python train.py --model="sound classifier" --dataset="single English command words and digits, spoken by a formant synthesiser in many voices" --train_examples=78125 --gain_aug_db=10 --noise_aug=0.002 --n_mels=80 --hop_length=160 --input="log_mel" --spec_augment=false --win_length=512 --targets=["word"] --num_classes=50 --arch="tc_resnet" --norm="batchnorm" --activation="gelu" --channel_attention="se" --depths=[2, 5, 2] --kernel_size=9 --stem="single" --widths=[128, 160, 192] --label_smoothing=0.1 --loss="cross_entropy" --init="xavier_uniform" --residual_init="scaled_by_depth" --optimizer="muon" --muon_scale="match_rms_adamw" --lr=0.005 --momentum=0.85 --nesterov=false --orthogonalizer="polar_express" --adamw_lr_other_params=0.0019 --grad_clip=1.0 --steps=6900 --batch_size=384 --epochs=33.9 --lr_schedule="cosine_restarts" --final_lr_fraction=0.01 --warmup_steps=1380 --weight_decay=0.04 --adamw_weight_decay_other_params=0.05
Rows from block 3 of a small sound classifier, named by matrix and row number. Rows with one number belong to one channel. Each number is 128 + 24 x the weight over its row's rms, rounded and kept within 0 to 255. All counts start at 0.
Before each channel's rows are labels from the 100 clips, of 14848, where the channel reaches its highest value: "top examples" is what is common among them; "peak on" is the class under the peak. Only what is clearly more common there than usual is listed. The data: single English command words and digits, spoken by a formant synthesiser in many voices. In brackets: how many of the 100.
# convs0: first width-9 conv (model.blocks.3.convs.0.weight, 160x160x9, each kernel summed), inputs 0-159
# convs1: second width-9 conv (model.blocks.3.convs.1.weight, 160x160x9, transposed, each kernel summed), outputs 0-159

top examples: /ɝ/ (54); /ɹ/ (49); /i/ (33)
peak on: /ɝ/ (45); /ɹ/ (27)
convs0.36 [151  88 128 235  92 104 122 187 148 110 166 144 104 127 141 120 135 135 132 144  91 192 163 103 140 127  93 126  86 125 168 130 104 141 150  88  95  99 134 127  97 137 106 148 154 129 114 116 144 130 161 145 130 129 106 120 122  98 146  89  92 151 156 123 155 126 138 124 107 151 164 157 128 126 143 106 114 147 101 113 145 134 131 118 142 108 130 149 134 175 149 125 132 140 124 124 136 157 135 114 103 135 156 140 123 131 127  85 132 116 101 119 143 194 127 115 133 141 141 127 135 109 141 157  96 145 113 119 140 141 120 124 145 160 119 152 163 123 145 159 121 145  97 121  92 148 191 114 171 145 153 141 113 171 141 126 120 118 125 154]
convs1.36 [132 147 102  78 163 153 112  79 145 140 130 116 163 134 140 112 153  92  86 129 111  97 107 120  85 151 133 124 120 134 126 126 141 139 119 133 135 174 127 112 148 125 127 124 129 115 137 160 124 130 107 114 121 148 160 161 132 152 113 172 139 121 104 142 123 122 123 119 120 105  92  48 139 118 141 149 123 135 113 133  76 100 115 150 152 112 152  95 134 120 122 152 155 130 129 144 108 113 144 149 154 100  87  82 126 148 135 168 109 113  96 125 111  58 128 144 114 139  95 118 104 111 126  78 110 102  91 157 111 131 138 128  73 100 117 119 105 126 124 118 170 112 130  81 147  82  68 143 106 115 118 106 161 102 125 107 110 129 136  90]

top examples: /d/ (70); /aʊ/ (69); word: louder (36); word: down (33)
peak on: /ɝ/ (43); /aʊ/ (33)
convs0.94 [205 165 116 116 116 115 126 116 151  84 105 100 107  72 105 149 133 150 122 124 149  86 145 176 129 106 124 132 105 133 112 108  96 115 128 111 161 113 128 134 110  93 153 128 118 135 133 194  80 136 109 114 103 122 125  96 100 144 147 126 132 134 134 124 118 116 152 130 134 148  86 122 115  96 119 138 120 147 121 106 157  98 142 150 163 152 152 101 111 116 126  95 129 133  99  99 194 178 136 111  92 141 136 128 150 142 129 122 105 160 131  92 114 117 137  95 152 122 148 143  66 132 129 136 130 146 154 104 135 149 146 111 120 128 102 149 110 161 127 113 122 129 125 168 101 146  92 140 182 112 133 108 156 147 101 153 135 191 123 114]
convs1.94 [ 86 101 138 171 109 115 133 127 112 189 112 171 153 134 137 110 117 112 135 118 142 159 121 124 150 175 159 152 140 122 138 114 143 160 138 140 135 110 127 134  93 110 102 154 106 116 134  92 179  80 111 111 155 117  81 118 113  91  93 123 129  99 110 154 141 108 130 178 138  87 158  96 166 128 145 116 100 136 158  86  75 133 141  69 100 140 101 133 134 150 110 107 109 133  96 106  77 102 100 108 117 113 134 137 137 168 117 106 123  94 148 182 105 109 121 123 116 141 144 100 127 115 115 146 137 142 126 143 141 124 136 111 130  85 132 137 145 140 159 147 108 138 115 121 129  98 138 148 101 141 154 175 154 156 136 110 134  80 140 117]

top examples: /d/ (50); /aʊ/ (49); /ɝ/ (44); word: louder (41)
peak on: /d/ (49)
convs0.96 [114 121  92 107 161 121  98 108 100  69 120 133 137 176  96  85 142 150 146 124 143 155 155 126 124 154 170 119  98 112 114 116 141 104 101 125 176 113 101 135  93 120 121 162 110 173 129 108 127 132 124 104 131 147 132 131 122 113 130 136 123 157 131 147 133 129 126 129 158 140 138 145 136 102 130 130 126 120 111 147 184 156 156  78 148 141 144 183 144 170 149 133 100 138 122 130 185 130 143  89 161 180 131 119 109 111 147 107 157 157 124 134 117 106 139 114 115 140 132 136  85 103 134 114 144 141  85 120 122  96 102 102 181 127 132 131 170 117 158  66 148 186 156 120 111 133 136 137 172 135 112  93 161 110 103 133 133 115 114 147]
convs1.96 [106 126 138  98  70 148 166 121 126 177 140 151 137  99 114 142 106 124 149 146 157 140 125 119 160 134 159 154 110 124 118  99 152 166  97 129 116 118 115 144 177 101 119  93 152 130 130 142 129 140 140 145 158  91 133 172 116 142 111 119 124  89 165 126 181 141 136 138 111  93 128 122 143 154 179 123 118 114 155 112 106 131 122 104 103  90 116  94  82 144 123 140 125 188 161  78 103 112 147 137 119  98 173 127  93 152 157 120 116  72 128 160 151 143  84 150 119 161 140  93 121 166 138 121 140 122 163 126 146 148 160 105  96 115 144 123 153 146 110 144 107 135 124 110 128 108 129 134 125 119 127 113 171 143 131 123 156  94 176 111]

top examples: /n/ (56); /ɝ/ (50); /w/ (25)
peak on: /ɝ/ (32)
convs0.40 [119 127 161  74 139 151 153 119 166 103 115 133 160 139  93 137 119 139 120 141 122 153 113 133 133 184  93 107 126 137  75 164 126 137 113 144 124 175 127 116 102 155 134 140 154 109 136  94 130 131 131 114  89 152 170 114 155 128 129 151 118 198 130 115 135 132 157 139 148 159  79 164 142 123 155 130 141 125 116 134 123  93 116 141  65  91 103 109  97 128 137 112 140 155  98  68 125  90 137  97 130 107 120 116 148 113 145 111 104 142 105  97 127 146 126 143 125 135 124  87 176 112 122 145 168 155 158 164 117 100 138 152 152 144 124 138 142 138 108 144 114  90 172 133 111 124 197 144 156 133 132 118 132 108 125 161 101 124 126 116]
convs1.40 [121 134 144 166 133 146 168 149 106 140 103 153 143 151 150  94 182 125 127 145 133 136 144 120 159 101 155 122 137 133 113 123 135 141 151 109 148  92 153 147 136 113 102 112 141 135 108 126 107 120 146 149 130 105 108  98 155 102 156 121 133 104 123 101 140 114 112 158 129 151 110 120 130 151 131 122 127  95 143 130 145 183 142  69 163 135 146  96 120 129 110 144 113 157 110 143  90 140  97  98 100 111 138 120 127  84 149 132 129 120  91 151 101 122 125 160  95 151 129 146 128 140 128 121 126 117 132 144 178 140  91 128  94 105 175  91 133 110 148  71 132 208  93 119  94  78 107 143 101 124 115 137 162 189 105 125 173 114 143  91]

top examples: /ɝ/ (76); /aʊ/ (65); /d/ (65); /l/ (63)
peak on: /ɝ/ (75)
convs0.8 [140 146 165  88 120 111 120 128 130 108 103 138 113 119  76 143 115 135 116  75 110  86 124 115 129 128 130 147 106 126  91 138  97  89 124 125 104 122  86 127 108 146 109 103  89 127  86 117 141 131  92 100  82 124  75 105 111 141 107 129 116 139 128 139 125 141 137 158  75 159 130 127 101 136 126  99 101 130 184 121 115 122 183 105 102 149 149 127  92 163 110 140 111 152 117  87 122 114 126 134 107 105 143  88 158  92 110 120 145 103 127 110 101 124 133 120 153 103  99 138 135 120 160 122 121 152  92  82 119 160  98 134 137 108 114 131  87 129 179 146 107  99 104 119 155 129  68 150 150 112 123 143 116 134  92  92 121 100 110 168]
convs1.8 [ 90 129 107 162 159 119 149 138 142 155 133 109 127 149 153 110 124 156 121 118 151 166 133 162 152 165 137 138 178 103 132 117 179 137 128 143 148 131 111 128 146  70 116 123 114 111 149 132 130 120 124 129 159 134  85 152 154 105 110  72 140 156 104 164 109 122 114 135 146  92 164 103 104 130 140 132 118  95 140 155 118 130  89 122 117 113 132 160 156 153 120 108  97 160 152  91 148 150 121  79 125 141 112 136 171 186 126 101  85 140 174 158 144 103 142 105 134 166 158 119  93 147 125 164 104  98 114 138 164 122 147 153 104  94 165 140 135  92 127 152 114 185 138 136 142 122 103  96 122 126 136 166 136 128 165 122 132 130 118 105]

top examples: /l/ (72); /k/ (56); /ɔ/ (55); word: call (53)
peak on: /k/ (56)
convs0.130 [ 93 113 112  75 130  79 104 138 117  41 153 109 140 126 144 161 146 128 138 111 133 116 163 138 132 171 120 115 108  90 152  64  94 104  99 146 134 138 114 112 108 100 169  80 130 142 117 117 155 138 118 142 141 116 133 149 142 113 131 112 105 129 128 136 132 102  83 146 156 168 150 109 145 165 114 100 119  95 103  98 129 112 106 162 120 150 122 107  93 155 134 139 133 139 140 134 147 133 120 150  83 154 125 112 152 106 116 150 151 142 143 104 134  95  87 172 135  81 115  81 123  92 121 143 176 151 145 139 126 127 131 147 123 120 123 111 117 124 107 150 132 122 110 139 100  90 124 142 127 144 134 134 121 133  83  80 105 135  89 164]
convs1.130 [186 121 129 115 147 104 103 125 113  99 134 101 114 151 134  89 122 150 102 147 147 117  93 119 101 143 165 122 107 144 128 176 160 122 150  96 121 136 123  79 156 122 111 125 124 103 122 144 112 103 130 107  94 169 132  75 146 128 126 122 116  96 160 135  67 114  98 102 132  81  96 142 131  67 126 153  75 131 137 147 133 136 137  96 138  95 136 130 144 128 118 111 164 111 108 100 119 132 125 111 148 137 137 110  92 135 111 144 153 142  86 147 106 137 125 115  74 112 145 113 153 104 115  86 125  87  99  99 149 141 119  92 142 178 126 135 148 134 114 132 122  79 100 134 146  79  81 152 129 127 155 104 163 114 116 125 123 115 158 130]

top examples: /s/ (63); /ɛ/ (52); /ɪ/ (39); /d/ (33)
peak on: /ɛ/ (52); /ɪ/ (39)
convs0.121 [161 169 141 150 129 131 126 142 172 147 155 150 154 151 161 131 132 143 108 118 123 125 124 161 110 181 140 171 129  98 134 142 129 109 156 107 120 153 113 141 143 138 115 148 152  96 122 137 171 163 122 125 133 145 103 154 119 144 150 147 146 126 144  97 127 118 153 136 111 111 159 149 124 173 133 143 163 104 143 137 134 142  73 163 136 122 149 128 180 128 129 123 142 125 126 119  93 157 139 184 144 116 129  96 157 157  88 183 151 140  94 142 198 100 122 127 143 161 129 158 135 141 137 123 128 100 118 128 113 185 147 156 130 171 155 121 159 106 150 179 123 109 116 138 172 112 116 154 190 148 137 132 143 104 139 133 119 141 162 138]
convs1.121 [102 121 148 103 105 107  95 131 126  94 120 106  99  99 111 122 121 118 109 165 128 142 144  93 112  85 114 133 163 125 141 118 130 138 101 126 102  94 120 150 120  96 121 110 106 109 143 143  86  97 121 125 115  77 114 134 114 131 149 104 154 150 129 108  98 142 134 116 110 159  99 104 146  89 160  99 150 138 101  85 118 101 109  88 154 115 121 144 141 136 114 119  92 145 120 101 100 106  99  89 112 111 103 148 146  98 122  57 113 125 124 117  99 127 125  92 132  69 117  98 110 146 148 114  93 119 126 120 110  94 105  86 107 119 125 152  74 201 122  75 141 150 104 126 114 101 142 116  91 139 128 112 128  95 120 109 141 126 108 169]

top examples: /ɝ/ (60); white noise (45); /ɹ/ (35); /ɔ/ (27)
peak on: /ɝ/ (56)
convs0.58 [ 75 119 139  87 129 117 127 115 170 143 164 103 120 193  73 133 144 155 122 103 129 115 130 158 162 119 105  86 125 124 131 125 154 157  95 180 136 112 132 100 127  94 136  99 106 140  93 110 141 116 109  96  95 102 151 110  85 127 118 135 142 105 124 151 124 125 151 116 134 164 136 144 146 135 136 101 142 136  55 106  96 119 112 106 134 125 120 108 125 132 144 135 113 103  87 102 113 162 126 115 133  89 168 133 127  76 107 134  99  74 150  77 137 160 157 117 138 127 107  82  77 128 124 136 138 160 167 121 113 139 117 123 113 151 109 123 159 127 169 138 119 138 129 122 103 101 157 104 145 139 129 124 116  85 135 127  96 116 135 131]
convs1.58 [138 130 131 175 150 167 143 126  97 138 102 140 136  94 156 108 116 145  98 119 106 122 114 154 145 132 129 163 149 126 148 129  86 123 142 135 125 142 119 134 129 110 100 106  91  92 158  98 143 129 126 160 157 203 141 144 138 116 145 105 135 117 152  91 143  94 121 119 107 130 142 132 119 119 121 119 124 133 131 116 118  93  98 161 130 106  95 117 145 117 126 114 114 155 106  92 116 117 168 166 131 137 115 103 148 112 128 115 127 150 139 170 149 105 152 113 124 130 148 123  76 137 160 176 102  90  79 101 164 112 154 133 156 111 154 105  72 168 137 131 136 125  97 157 134  96 141 110 130 116 131 168 116 234 138 140 131 128 135 119]

top examples: /s/ (51); muffled (low-pass) (38); /tʃ/ (31); /dʒ/ (27)
peak on: /s/ (47); /eɪ/ (27)
convs0.133 [149 145 101 149 114 116 122 107 130 157 124  96  98 138 100 124  91 115 132 105  83 145 117 130 101  98  79  93 111 120  89  75 147 137 118  68  98 132 107 102 137 108  97 122 101 129 125 132  96 138 119 131 101 133 154 118 112 111 127  99 135 149  80  92 123 123  83 112  86 151  95 168 128 117 175 133 122 131  91 182 124 160 131 105 136 140 128 122 102 105 111 108 131 145 130 107 120 138 104 115 110 127 135 132 147 115 113  77 146  93  87 128 120 135 159 127 118 118 125 157 122  60 126 147 114 174 131 114  95 121 114 132 160 149 115 121 154 145 125 124 123 137  66 144 163  80 113  94 126 121 107  83 121 132  84 132 101 142 129 120]
convs1.133 [123 152 134 106 131 171 148 146 160 133  66 148  89 110 114 103 144 125 166 155 134  86 118 122 162 141 119 141 153 170 101 116 116 164 161 149 127 154 100 131 132 150 131 140 113 113 134 107 161 153 102 145  93 116  89 147 138 155 112 162 136 111 127 178 130 125 169  99 100 157 121 107 144 136  98 138 160 151 145 144 111  89 155 150 151  97 129 109 157 147 129 137 122  98 125 130  79 133 110 106 147 141 105 103  91 172 129 147 134 142 138 127 111 114 108 106 131 185 142 109 147 145 133  90 152 129 144 178 160 140 120  85 123 149 152  88 130 122  96 162 175 127 123 112 129 122 118 175 116 122 153 140 136 127 195 138 138 101 127 116]

top examples: /l/ (90); /ɝ/ (84); /n/ (64); word: learn (61)
peak on: /ɝ/ (79)
convs0.115 [177 126 145 120 129 113 133 144 107 149 130 112 125  78 138  90 122 126 152 163  73 106 162 151 118 148 172 125 117 136 137 116 140 193 169  88 144 159 135 147  88 120 114 118  88 151 116 123 133 137 126 143 132 137 109 103 122  87 121 134  79  95 151 152 155 148 135 105 125 118 143 107 115 120  83 124 151 162 157 117 124 146 124 137 145 146  86 129  90 135 105 151 142 141 129 163 133 125 108 100 133 121 121 183 117 165 133 167  74 146 148 121 135  97  89 118 153 131 149 110 143 115 146 127  85 107 139 130 122  95 162 136 109 144 187 153  71 156 107 107 119 127 151 128 144 172 132 118 101 118 135 168 149 120 148 104 127 150 144 137]
convs1.115 [110 149 143  97 147 141 153 141 101 138 123 138 140 126 120 145 143  99 131 138 121 163 113 102 147 168 128 118 139  68 138 135 101  70 100 123 127 135 141 123 133 126 172 145 114 113 128 133 122 123 103 120 110 141 142 175 157 152 143 113 122 177 118  86 126 120 112 140 147 160 102 152 154 135 176 139  94 125 118 110 144 102 127 151 127 113 167 159 154 124 142 108 108 177 161  84 147 108 138 129 123 127 161  83 104 120 123 151 128 124  87 116 134 102 129 157 102 120 125 165 169 136  91  86 124 139  75 160 117 172 111 121 184 137  80 101  93 102 141 154 193 132 116 130 110 135 118 166 173 111 125 114 118 146 121 139 112 118 111 131]

top examples: /n/ (52); /ɑ/ (41); white noise (35); /f/ (34)
peak on: /ɑ/ (41)
convs0.12 [155 120 128 141 166 207 141 114 130 116 165 145 153 154  90 141 135 148 113 106 166 131 101 143 123 166  97 113 139 121 127 136 141 111  77 146 106 122 146 152  92 141 171 135 111 140  87 138 137 147 153 115 150 141 117 131 143 125 138 128 151 103 128 120 133 107 125 171  70 161  95 152 143 173 137 108 143 130  82  90  68 113 133 171 109 138 140 126  95 143 124 164 138 179 132  80 108 132 117 119 127 131  87 125 128 159 185 133 163 131 154 130 112 129 137 146 119 135 138 107 114 114 140 157 106 158 131 116 152 163 132 128 131 126 133 149 144 151 180 151 132  96 111 134 111 171 116 158 177 128 123  95 120 111 154 111 140 146 124 127]
convs1.12 [112 122  96 150 133 138 175 117 127 118 114 114 108 151 140 105 151 123 143 152 109 101 141 139 137 139 144  89 118 116  98  88 121 144 151 127 131 101 103 100 136 105 109 143 122 104 139  84  91 123 133 150 109 175 139 148 145 124 203 114 105 123 105 124 100 150  95 130 145 153 165 115 110 122 155 104 131 132 147 150 177 123 126  94 112 106  84 117 100  70 109  90 134  68 108 156  90 169 144 140 135 176 197 117  66  92 116  92 115 126 100 133 150 114 134 131 125 105 135 113 158 123 129 144 147  98 113 136 144 124 128 132 119  99 126 146  98 113 106 113 144 164 123 111 134 137 126 119 152 107 101 158 102 124 106 166 126 132 142 164]

top examples: /n/ (58); pink noise (38); /ɑ/ (29)
peak on: /n/ (50)
convs0.111 [117  91  92 172 120 120 113  91 117  78  84 108 173 159  54 164 156 132 124 139 115  91  46 161 142  79 148 125 140 124  80 139 120 115 119  83 134 109 102 113 123 122 129 136 144 101 101 121 170 115 112 118  99 120  95 100 124  97 111 110  95 138 142 134  92 127 134 143 122 152 120 127 151 151 131 107  99 137 146 147 133 117 143 120 115  93 117 115 110 122 105 103 141 136 116 125 111 129 129  97 126 113 127 122 147 135 138 126 101 119 137 103  85 144 154 114 106 114 115  44  86 118 113 142 124 164 123 115 151 109 146 109 158 128 137  92 109 121 129 153 154  89 113 157 103 153  91 163 138 148 126 115 117 130 101 140 124 115 127 134]
convs1.111 [144 152 126  92 126 114 153 106 142 145 142 149 116 113 143 132 118 120 134 100 133 138 178 123 125 151 113  91 127 101 129 135 157 114 148 145 162 167 159 138 120 158 133 101 146 137 135 119  68 110 124 135 194 159 102 139 154 128 133 185 135  97 136 109 145 137 171 132 164 121 118 132 123  93 112 139 118  91 100 133 162  92 121 151 123  64 145 169 145  99 125 127 146  86 127  97 153 119 159 180 152 106 125 127 113  93  87  96 172 104 133 135 162 112 136 140 134 134 160 172 152 124 131 123 118 141 107 128 127 145 143 116  92 133 154 162 148 153 142 120 107 125 158 129 118 144 176 136 139 131  77 108 131 175 125 173 130 140  92 141]

top examples: /ɝ/ (57); /ɹ/ (42); /i/ (31); /θ/ (26)
peak on: /ɝ/ (53); /ɹ/ (30)
convs0.152 [132 132 168 161 131 161 131 113 145  95 163 126  95 164  79 135 110 112 141 137 116 153 136 156 145  80  83 142 134 137 103 119 115 127 134 123 128 171 137 153 104 138 126  93 102 129  93 124 127 131 122 118 137  91  89 143 130 136 153 117 123 110 146 108 131  99 117 125 119 112 101 141 137  74 144 126 148 123 143 130  99 102 127 109 127  87 185 128 140 130 118 140 110  81 104  51 109 132 100  85 115 120 182 164 138 149 131 116 171 120 141 126 116 157 107 130 116 140 117 203  90 137 134 158 105 134 125 104 113 110 147  99 122  96 118 136 179 134 144 110 112 150  82 145 125 119 111 105 174 107 173 117 125 143 111 109 111 133 103 147]
convs1.152 [154 139 107  71 111 126 141 123  91 116 125  81 110 148 121  87 139 149 118 146  91 100 138  94 155 128 153 105 135 108  98 145 179 129 156 145 120  70 129 101 137 148 117  92 152 114 113 116 103 121 129 155 116 165 136  95 118 135 130 127 124 116  55 135 117 143 138 129 155 151 102 155 106 149  87 118 131 142 134 117 123 133 165 104 123 147  93 112  88 134 141 133 118 131 133 153 147 100 116 142 134 140  61  71 111  78 140 167 123 156 132 111 140 105 114 143 114 124 115 115 137 169 160  83 129 123 155 194 123 124 143 114 109 101 106 128  59 131 114 130 145 130 125 124 127 136 111 146 119 115 108  98 109 149 130  87 109 149 106 127]

top examples: /l/ (65); white noise (40); /ə/ (28); /h/ (26)
peak on: /ə/ (27); /ɛ/ (26)
convs0.71 [150 115 107  84 137  86 119  96 108 147 108 116 139  55 120  92 158 103 118 101 108 139 116 147 108 113  82 145 142 130 162 140 170 124 106 126 132 158 130 114  80  92  69 143  80 125 107 136 133 157 113 117 112 124  96 130 143  89  97  96 121 137 132 130 123 113 160 124 126 126 111 146 127 169 115 123 119 112  98 105 130 132 112 134 136 141 126  78 146 133 138 117 151 118 134 141  62 171 121 136 116 101 125 113 156 123  89 138 179 140  95 135  92 125 110 112 125  89  95 133 128 135 146 151 110 147 151 147  89 119 145 111  97 122 121 116 132 165 102  85 146 141 105 146 122 126 102 120 139 149 136 152  95 162 108 133 115 129  52 110]
convs1.71 [138 117 135 138  93 132  95 146 119 143 136 144 150 104 123 171 108 132 135 137 117  83 113 121 130 149 119 135 112 132 120 110 142 132 105  93  81 134 139 167 118 122 161 147 155 106 113 130 169 103 142 107 136  97 159 127 132 164 138 153 147  89 137 132 150 120 105 136  88 158 123 100 160 106 102 119 127 135 136 115 158 113  80 115 159 118 102 124 108 105 156 136 201 161 112 104  96  92 118 122 106 114 154 122  95 140 143 130  89 117 139 129 155 125 154 121 132 172 124  65 145 147 129 110 184 100 119  99 135 117 125 123 160 171 105 117 153  98  68 139 124 100 152  96 133  96 167 102 126 116 103 121 152 134 121  92 154 135 186 109]

top examples: /n/ (90); /s/ (58); /ɛ/ (48); /ə/ (33)
peak on: /s/ (35)
convs0.32 [189 142 189  99 136 112 134 183 153 149 154  97 129  98 135 129 140 139 154 123 113 139 134  97 128 135 164 141 138 123 155 158 135  81 133 111 100 153 126 117 133 124 105 127 105 121 122 151 153 154 144 125 120 129 171 145 116 161 148 164 122  93 105 147 129 127 170 119 118 152  87 117 156 128 124 114 129 108 158 117 107 127 147 134 155 110  85 158 100 123 134 151  82  99 140 130 145  83  92 127 151 114 164 105 119 156 155 197 135 101 136 119  91 157 112 121 144 121 119 141 155 116 126 138 129 105  83 159 126  86 147 137 153 103 143 141 151 141 180 120 131 147  40 123 141 100 119 155 110 126 143 128 121 136 113 136 141 151 147 146]
convs1.32 [108 120 104 146 104  90 125 105 125 114 145 133 101 158 119 121 113 119  94 103  93 133 146 123 123 132 116 135 157 114  89  94 129 145 108 127 170 128 132 135 119 159 145  95 119  99 150 154 161 143 123 127 134 140  85 100 160  68 124 115 104 177 149  94 149 116 108  94 104 123 164 117  97 126 134 149 135 141 122 120 102 138 139 154 109 117 171 102 108 145 125 121 146 152 116 145 111 157 100 106 110 147 123 131 143 109 106  67 107 177  97 128 144 108 126 178 174 110  99 110 130 139 113 118 129 141 138 129 146 158  79 121  93 151 100 154  55 141 156 111 151 146 162 123 130 153 124  85 131  94 122 138 136  87 148  94  78 138 126 157]

top examples: /n/ (75); /ɑ/ (47); white noise (46); word: on (46)
peak on: /n/ (70)
convs0.29 [ 85 124 129 113 136 101 130  64 156 130 113 131  82 170 110 129 137 137 139 111 106 159 110 151 103 184 103  98 110 141 113 165 159 110 121 108  94 116 131 110 136 113 142 194 138 123 101 146 135 103 145 110 133 143  91 102 148 137 141 142 119 153 115 122 135 145 155 117 112 133  81  93 118 154 127 139 126 106 123  92  97 104 150 120  95  99 136  87 175 121 113 185 133 137 143 118 128 135 115 138 118 148 174 109 160 128  98 143  98 106 134 132 102  78  98 126 139 113  92 142 104 175 149  93 171 156 105 117 134 100 149 129  93 144  93 128 149 138 154 143 132 126 147 118 111  73 169 145  98 159 141 108 124 113 127 133 115 147 119 149]
convs1.29 [159 144 103 125 132 125 131  45  96 108 110  95 119 112 123 135 142 104  96 153 133 104 152 136 143  70 134 125 135 117 134  91 116 118 135 165 146 165 134 127 137 142 132 125 109 106 112  90 156 120 133  88 125 118 145 119 115 127 129 109 198 117 148 146 149  96 114 147 106 103 126 101  95 131 140 108 128 134 134 147 125 119 107 125 143 167 120 154  57 114 115 139 156  99 102 134  94 132 149 157 112  84  77 128 121 134 163 132 150 141 133 150 137 153 127 139 135 169 155 117  83  97 121 129  71 116 197 141 135 115  85 125 138  98 120 111 122 139 154 135 120 122  89 112 150 122  74 119 147 120 107 118 105 136  89 145 123 158 128 148]

top examples: /s/ (51); white noise (37); clipping (32)
peak on: /t/ (40); /s/ (30)
convs0.80 [101 175  65 101 149 136 145 114  83 127 128 143 125 145 100 167  92 156 134  94 158 150 128 148 138 159 139 179 152 127 140 121 137 180 105 116 164 142 136 115 109 103 183  95  98 201  95 150 122 111 120 123 112 153 117 108 148 163 129 174 106 140 142 137 124 151 178  99 141 116 107 129 130 137 154 137 138 139 108 149  98 121 151 139 128 148 106 102 111 129 124 172 158 143 154 104 147 114 120 139 106  86 122 141 149 135 137 114 146 117 146 110 123 100  80 126 102 129 115  92 158 136 121 123 130 150 162  93 133 135 160  97  89 121 143 116 109 119 124 156 118 114 175 142 111 122 134 152 127 140 137 125 106 143 186 154 142 164 148 108]
convs1.80 [134 111 119 163 112 104 141 137 116 116 123 121 169 117 129 111 126  59 118 147 132 142 111 132 103 126 158  86 104 127 102 112 155  82 128  76 130  96 164 105 164 169 122 118 118 135 125 116 116 143 137 155 147 139 145  87 124 119 122 118 113 148 145 170 102 100 116 123 118 167 137 136 144 146  96 155 103 157 144 129 138  95  87 142 105  94 139 105 127 131 151  69  67 114 137  99 114 133 100 111 158 145 156 104 131 119 120 173  86 115 104 151 124 124 126 109 181 128 140 146 147 101 139 114 135 113  78 141 137 108 120 126 176 184  82  84 117 145 109 105 130 129 131 141 139 132 107 108 133 101 116 131 145 104 113  69 151 147 108 135]

top examples: /n/ (53); /j/ (28)
peak on: silence (95)
convs0.127 [102 227 126 149 119 120 151 112  87 123 154 119 137 117 146 120 116 140 108 108  91  89 158 139 140 130 153 111 136 140 139 131 121 138 110 134 105 139 116 110 129 148 152 106 129 149  86 134  47 102 147  96 107 129 149 130  86 138 111 169  89 158 127 134 147 185 113 151  89 153 122 126 119 126  85  98 122  86 129 124 112 123 163 148 137 126 107 118  95 131 113 104 131 123 143 148  99 138 128 106 112 129 111 151 107 126 148 119 151 154 108 116 114 102 120 154 116 164 140  88 161 119 125 136  97 160 126 116 147 106 132 159 125 168 101 152 107 108 125 121 117 132 208 143  96 111 123 110 122 100 144 169 121 153 144 123 147 159 103 112]
convs1.127 [133  79 137 102 149 117 144  96 179 129 112 145 146 132 144 104 137  91 158 106 125 126 126 107 142 142 150 139  92 119 121 110 205 131 127 132 150  85 112  73 126  99  80 117 129 122 137 119 124  96 183 126 135 135 112  94 140  96 144 101 126  64 137 140 113  83 149  74 138 104 143 125 114 139 109 158 137 168 126 164 119 131  54 150 123  89  87 132 136 116 142 102  85  84 134 156 155 138 135 114  97 147 107 131  90 155 115 133 130 141 113 122 146 135 119 104 135 109 142 117 127 108 152 109 132 121 112 128  93 146 166 115 132 123 133 102 146 129 132 142 107 119 131 130 133 159 136 153 124 174 157 135 100  95 167 114 131 110 123 153]

top examples: /l/ (62); /k/ (44); white noise (40); /ɔ/ (30)
peak on: /k/ (29)
convs0.102 [159  97  94 166  97 126 135  90 102  99 156 118 151 146 141 145 140 103 167 122  95 133 165 118 119 174 110 100 107 148 151 112 171 115 107 102 122 152 134 132  66 103 101  96  93  94  68 120 111 113 126 147  96 147  83 165 124 114 139 101 143 175 102 103 123 129 115 162 111 156 115 121 141 147 159 138 105 170  81 114 147 106 131 139 128 130 149  88 108 105 140 143 157 128 160 139 115 148 112 144  99 131 119 140 136 129  97 135 170 144 111  85 126 146 111 152 126 133 135 152 118 135 128 126 104 141 167 168 136  95 138 126 149  96 103 137  91 130 115 174 130 138  69 134 130 125 127 152 119 121 152 143 108 181 143 117 149 118 110 125]
convs1.102 [127 119 102 109 160 145 121 129 138 111  83 118 119 117 135 130 149 147 111 119  78  97 109 155 129 104 151 153 127  95 162 124 101 126 162 118  89 106 123 114 129 152 116 132 125  90 141 105 118 143 137 144 102  84 139 105 139 154 109 151 122  90 110 131 130 163 163 117 101  63 133 133  97  77 103 116 103 128 102 126 134 120 128  81 121 144 102 176 138 138 138 101 107 181  91 118 145 126  91 109 132 117 164 103 135 119 103 142 123 152 131 148 106 103 133  85 103 147 133 108 147 136  87 130 107  81 137 114 125 110 114 136  56 103 150 133 170 142 153 131 129 146 164 109 140 134 153 136 160 125 129 113  92 104 162 161  93 177 109 160]